A small spectrogram enhancement model, trained from scratch.
Model: 4.12M parameters, log mel input, arch unet, norm instancenorm, widths [96, 96, 192].
Training: 12200 steps, batches of 64.
Data: 78125 training examples, 10.0 epochs.
Rows from block 12 of a small spectrogram enhancement model, named by matrix and row number. Rows with one number belong to one channel. Each number is 50 + 12 x the weight over its row's rms, rounded and kept within 0 to 99. All counts start at 0.
After each channel's rows are labels from the 100 clips, of 14976, where the channel reaches its highest value: "strongest on" is what is common among them. Only what is clearly more common there than usual is listed. The data: single English nouns, adjectives and verbs, spoken by a formant synthesiser in many voices. In brackets: how many of the 100.
# convs0: first 3x3 conv (model.decb.0.2.convs.0.weight, 96x96x3x3, each kernel summed), inputs 0-95
# convs1: second 3x3 conv (model.decb.0.2.convs.1.weight, 96x96x3x3, transposed, each kernel summed), outputs 0-95

convs0.27:47 49 56 69 47 66 54 51 38 70 39 38 58 68 73 65 37 44 54 47 64 57 38 49 33 32 62 36 58 54 38 52 59 60 51 57 55 44 42 50 31 73 38 58 51 61 46 25 19 41 58 53 65 61 45 60 57 80 54 62 40 38 41 49 45 45 69 64 43 40 41 47 55 41 47 57 31 47 60 51 40 30 51 49 66 83 32 43 41 44 57 47 58 52 44 36
convs1.27:40 41 50 39 65 58 07 38 46 46 57 49 34 41 24 67 64 19 47 67 43 68 49 64 43 55 41 59 46 53 37 43 55 58 66 63 48 48 52 55 70 63 56 59 60 46 47 52 58 51 34 30 37 38 50 42 39 52 40 63 53 50 52 51 41 51 55 58 50 65 49 60 35 53 55 58 50 47 38 46 49 75 52 80 75 53 61 61 61 65 73 58 46 45 60 51
strongest on: /t/ (56); /æ/ (33); /h/ (28)

convs0.72:37 52 54 43 40 67 45 56 34 54 53 40 57 50 53 47 41 55 65 56 41 34 33 57 40 59 42 47 54 47 50 47 65 41 67 62 41 74 35 55 57 33 61 59 38 55 38 46 64 59 15 54 47 38 49 47 63 40 59 32 51 69 71 30 40 55 32 39 62 48 38 52 52 60 57 46 46 74 59 51 38 78 56 66 35 54 64 70 38 46 71 65 60 57 45 29
convs1.72:31 40 45 32 40 62 49 53 45 60 49 40 53 57 65 43 61 50 80 43 54 60 56 38 58 55 59 54 48 50 34 45 57 51 52 48 53 41 58 52 72 39 50 06 53 65 48 37 33 47 37 27 43 57 38 60 50 51 39 63 31 46 41 42 51 65 66 62 31 57 60 47 54 33 53 25 48 60 43 38 63 57 36 73 32 52 62 59 36 38 60 56 63 59 67 39
strongest on: /ʌ/ (36); /dʒ/ (30); /p/ (30)

convs0.44:32 55 39 58 51 36 79 62 54 52 40 51 34 56 48 52 50 43 61 48 38 53 57 78 38 86 56 40 39 49 44 62 57 54 61 43 39 69 42 37 54 70 61 39 33 60 46 32 74 49 42 61 46 63 54 67 62 37 45 41 31 51 49 53 53 61 43 53 44 28 40 47 41 54 51 44 59 43 55 64 48 38 40 21 60 75 64 28 66 51 39 48 49 53 58 58
convs1.44:31 49 52 37 70 45 54 30 50 51 54 26 49 28 41 38 45 26 60 60 45 36 51 53 52 60 57 62 59 37 57 61 51 49 70 65 36 34 84 48 57 43 57 36 31 47 49 38 59 71 75 54 55 41 54 58 35 36 49 30 28 41 39 33 35 59 49 55 52 60 44 53 45 50 47 50 40 50 51 51 52 25 46 55 66 51 51 69 76 53 53 65 47 36 40 52
strongest on: /ɔ/ (55)

convs0.43:26 43 60 50 48 58 59 43 39 45 44 59 36 63 60 53 25 63 36 46 57 47 27 44 43 76 37 69 47 39 54 59 37 35 56 69 31 59 37 54 41 56 64 45 40 29 65 67 38 27 44 38 50 60 59 48 39 66 59 63 54 36 71 37 44 49 46 38 60 42 64 52 43 51 49 70 62 59 52 44 34 27 48 50 28 47 42 53 40 55 51 51 64 55 64 26
convs1.43:49 75 44 71 79 33 44 43 42 45 57 54 43 32 44 73 69 30 44 57 41 58 66 49 46 44 57 28 57 38 66 72 31 46 60 58 52 60 53 63 31 55 59 44 41 54 62 57 41 35 65 51 62 56 41 42 44 66 41 47 50 60 72 39 54 63 69 39 54 25 45 70 46 50 34 41 49 53 49 51 65 46 43 40 56 51 49 49 42 47 39 39 68 70 64 67
strongest on: /t/ (58)

convs0.65:26 57 51 58 44 54 44 64 55 42 48 61 29 58 54 49 54 52 48 44 53 56 39 48 59 55 52 46 46 40 46 34 36 55 44 99 45 53 48 47 43 56 32 23 57 45 45 31 49 55 52 40 60 36 47 54 61 60 60 66 38 42 60 64 64 20 34 68 67 56 36 61 40 42 57 27 57 58 46 35 40 40 62 75 59 42 64 70 45 51 40 55 45 59 62 55
convs1.65:37 44 58 54 43 43 30 34 42 43 51 49 55 23 61 43 70 71 54 61 36 67 60 63 46 27 37 47 46 45 50 52 49 48 52 52 48 34 43 69 36 37 50 16 50 61 50 50 51 56 51 47 40 53 56 40 45 57 23 60 39 54 52 48 27 54 61 52 75 52 45 48 73 69 49 61 48 31 46 50 50 34 51 58 22 48 33 34 52 43 77 56 58 50 50 69
strongest on: /ɔ/ (35)

convs0.61:51 36 64 32 48 40 53 51 46 51 48 33 74 58 65 43 50 45 53 52 65 37 35 44 52 46 51 51 61 48 69 21 47 45 60 78 49 52 58 57 37 55 39 52 59 30 34 59 22 41 34 63 35 39 47 34 36 32 37 44 46 47 40 52 47 37 52 31 40 31 45 33 43 61 57 63 26 32 46 21 36 34 65 65 54 50 55 62 50 51 40 53 49 45 48 64
convs1.61:47 57 70 41 48 42 54 56 53 54 79 25 63 63 61 54 45 42 75 52 42 54 38 45 41 58 46 49 63 52 63 67 53 60 47 38 66 69 63 64 41 39 69 49 46 52 33 72 52 62 75 59 44 43 48 46 33 69 48 52 50 51 56 51 54 62 37 61 64 38 72 62 53 44 46 60 58 43 40 46 50 26 35 55 46 49 46 62 56 54 56 46 66 91 49 30
strongest on: /ɪ/ (44)

convs0.68:48 57 78 37 70 54 63 61 48 39 60 43 48 45 56 62 43 64 58 43 54 57 48 46 47 45 52 52 59 71 56 53 59 29 70 51 88 79 44 49 52 48 39 47 45 30 76 53 43 38 56 44 60 37 49 48 54 50 72 45 62 65 50 42 48 33 76 34 72 51 42 51 39 42 37 52 51 61 51 52 49 47 70 53 58 56 37 47 44 52 36 76 30 58 39 60
convs1.68:49 40 45 37 34 80 69 47 33 69 35 54 43 55 46 55 44 43 39 51 49 54 49 46 31 56 47 43 21 42 42 56 47 47 29 60 41 37 46 65 57 53 45 41 62 66 24 52 61 36 71 38 46 58 43 53 45 63 50 68 53 59 60 54 46 51 46 70 45 62 56 28 69 44 66 60 55 54 65 44 60 63 67 47 46 56 52 44 78 44 54 47 75 31 73 61
strongest on: /ɪ/ (42); /ʊ/ (31); /ʃ/ (25)

convs0.42:84 26 39 45 42 28 41 72 38 43 40 38 51 38 58 50 38 69 56 53 49 40 46 59 56 47 54 58 41 42 51 29 54 66 36 43 46 38 68 51 61 42 40 62 55 48 46 60 48 52 52 46 65 41 35 45 33 42 30 35 53 56 58 46 53 62 55 51 48 68 33 59 50 37 43 34 25 37 34 60 35 27 49 60 67 55 32 59 46 55 63 63 69 36 71 43
convs1.42:41 61 52 56 67 39 47 60 50 43 48 37 35 63 54 57 50 53 70 69 55 67 60 31 60 35 58 45 67 54 34 64 60 68 62 48 53 51 32 58 49 71 74 54 33 69 25 46 56 65 53 74 56 60 65 54 48 52 47 58 51 61 51 73 54 26 46 55 42 61 49 51 44 31 38 56 49 42 68 50 67 53 48 55 55 25 42 60 62 67 43 24 64 59 47 43
strongest on: /b/ (33)

convs0.50:48 45 55 56 36 55 57 56 53 54 39 61 40 63 54 49 59 48 57 61 42 54 70 62 46 56 47 58 70 59 62 50 54 53 47 09 28 44 43 39 53 40 30 43 44 48 34 42 45 79 72 53 50 53 37 41 39 47 31 73 53 71 55 46 49 56 51 63 73 73 55 57 57 16 64 51 38 41 42 73 55 54 37 52 44 61 44 42 55 52 38 38 45 52 36 35
convs1.50:64 48 76 47 45 13 34 56 53 66 62 52 63 44 45 49 50 43 45 58 73 58 43 64 66 48 42 41 60 44 49 49 54 50 47 31 70 52 55 49 67 58 55 26 38 35 57 55 34 58 56 39 22 52 54 49 69 46 46 53 46 41 44 54 67 41 48 47 48 56 31 35 38 62 45 45 58 63 35 63 44 60 56 42 63 59 69 58 30 63 61 35 17 51 65 48
strongest on: /t/ (67)

convs0.18:49 64 43 44 52 68 60 43 64 64 42 54 51 51 34 76 59 60 62 48 43 39 45 13 46 63 48 62 61 24 42 35 77 43 53 23 47 42 52 70 48 64 48 51 53 44 56 46 44 52 58 65 59 48 46 36 45 64 50 68 65 45 65 26 54 54 58 48 73 53 50 26 30 59 60 68 54 46 41 61 69 60 45 58 51 44 51 56 43 39 47 38 42 39 32 42
convs1.18:49 31 41 41 51 42 42 57 36 49 47 53 63 56 47 28 44 45 46 71 61 49 43 63 87 43 39 43 38 47 55 23 33 72 61 60 56 36 54 42 78 29 55 44 64 43 47 33 55 55 57 66 57 31 50 61 52 49 53 38 46 26 67 47 65 49 48 45 50 64 30 50 61 55 62 52 29 53 54 58 53 50 33 49 43 61 37 32 53 62 50 79 53 52 44 47
strongest on: /ɪ/ (39); whispered (28)

convs0.32:59 45 69 73 39 50 39 35 37 50 45 41 37 69 39 44 43 59 47 69 49 50 19 38 35 32 71 34 39 50 70 49 41 36 46 44 52 43 41 49 24 56 54 50 50 56 57 47 53 55 44 48 44 40 40 52 56 66 54 58 65 42 35 29 47 52 43 87 31 49 60 45 40 41 52 54 57 73 50 34 52 52 32 41 40 46 20 47 47 50 32 60 38 37 49 50
convs1.32:55 43 45 45 55 65 82 34 48 40 68 39 60 46 44 44 56 28 34 43 35 52 74 48 50 22 49 46 50 52 58 48 59 71 64 62 63 44 50 42 45 33 10 48 58 40 48 47 57 37 65 65 52 34 44 60 42 46 38 63 48 75 62 41 49 62 48 51 75 39 62 45 58 58 49 43 54 57 46 41 48 54 45 40 68 51 54 38 55 48 25 38 59 39 44 69
strongest on: /ɪ/ (36)

convs0.56:65 41 54 42 57 40 38 36 49 32 56 53 50 54 56 58 66 47 33 54 33 63 71 38 66 53 40 37 75 29 63 55 22 41 45 44 53 49 53 53 56 48 41 62 38 55 42 55 60 68 40 65 54 74 42 51 48 55 41 54 38 41 42 53 31 57 57 49 87 46 57 68 36 53 57 68 48 58 34 80 71 47 47 34 66 54 51 37 42 56 48 60 57 40 62 63
convs1.56:63 47 47 37 74 36 52 48 37 59 60 43 46 47 54 29 37 35 44 57 56 49 54 56 50 60 57 29 54 47 59 48 24 67 52 37 55 27 40 37 35 69 46 58 36 31 40 65 36 68 52 27 36 28 44 65 58 43 45 65 43 55 38 32 62 41 53 42 44 64 46 58 68 62 68 49 61 58 44 39 48 38 57 46 56 43 73 51 52 33 35 42 62 74 66 45
strongest on: /b/ (35)

convs0.12:39 55 39 52 68 49 42 45 36 44 54 59 69 60 59 42 59 50 64 35 38 48 51 25 77 52 68 49 69 55 49 37 66 65 49 53 67 53 65 54 52 59 73 65 44 55 53 62 54 38 54 42 36 46 51 67 55 75 52 35 55 30 62 27 39 43 41 61 58 39 23 78 44 33 37 36 54 64 47 59 54 42 55 55 30 75 48 53 57 52 34 50 51 54 55 46
convs1.12:51 53 56 61 51 68 36 49 25 54 58 37 77 70 61 41 52 72 53 58 49 37 57 39 45 50 49 59 46 59 56 44 55 38 57 58 47 62 56 54 48 38 26 57 54 25 70 37 63 82 60 50 40 65 64 78 38 35 36 41 33 64 66 40 51 56 62 47 49 48 56 49 68 54 58 45 56 82 53 53 56 48 59 44 70 45 56 40 38 43 46 35 37 43 49 39
strongest on: /ɪ/ (33)

convs0.55:53 65 39 53 72 59 58 47 42 49 46 51 50 68 47 30 69 44 64 68 49 57 42 50 43 51 55 37 49 61 61 56 58 51 45 54 73 98 56 42 30 37 28 49 41 72 74 48 58 51 45 47 48 43 34 37 64 58 57 40 74 48 46 57 51 53 52 50 71 38 36 44 53 44 71 72 57 53 47 50 44 47 41 43 59 66 48 39 43 49 27 66 62 52 55 39
convs1.55:59 51 59 58 50 60 60 37 46 64 45 56 33 66 47 72 46 47 55 55 47 45 36 49 19 65 40 56 37 47 67 52 57 37 28 55 27 24 49 66 45 63 41 46 60 52 54 68 75 30 38 63 26 55 44 44 40 29 22 45 49 60 64 39 40 72 50 68 56 45 56 41 44 54 34 37 38 38 48 43 64 49 37 51 34 47 39 49 42 59 52 46 42 38 60 46
strongest on: /ɪ/ (84)

convs0.77:55 38 58 58 62 69 36 62 31 47 59 38 48 61 39 63 42 58 49 50 62 35 40 49 47 61 38 67 38 48 58 55 46 55 44 41 67 41 13 60 62 57 42 38 50 42 37 61 54 44 43 30 49 76 45 54 40 33 67 50 36 47 77 64 62 48 49 27 48 50 30 55 63 45 44 51 41 48 24 37 48 51 41 57 60 35 41 35 37 41 64 27 44 31 53 39
convs1.77:38 40 56 64 50 60 75 42 40 63 34 61 44 52 53 44 55 43 66 56 37 39 45 56 18 39 44 66 36 57 42 42 35 50 25 27 47 24 39 43 60 57 76 46 40 40 57 45 59 28 52 62 73 54 56 40 31 64 20 51 45 60 55 46 38 56 58 70 56 43 44 59 53 61 43 42 40 37 46 59 35 62 56 61 52 36 55 46 28 50 48 36 58 50 52 57
strongest on: /t/ (66); /ɹ/ (54); /n/ (49); /eɪ/ (40)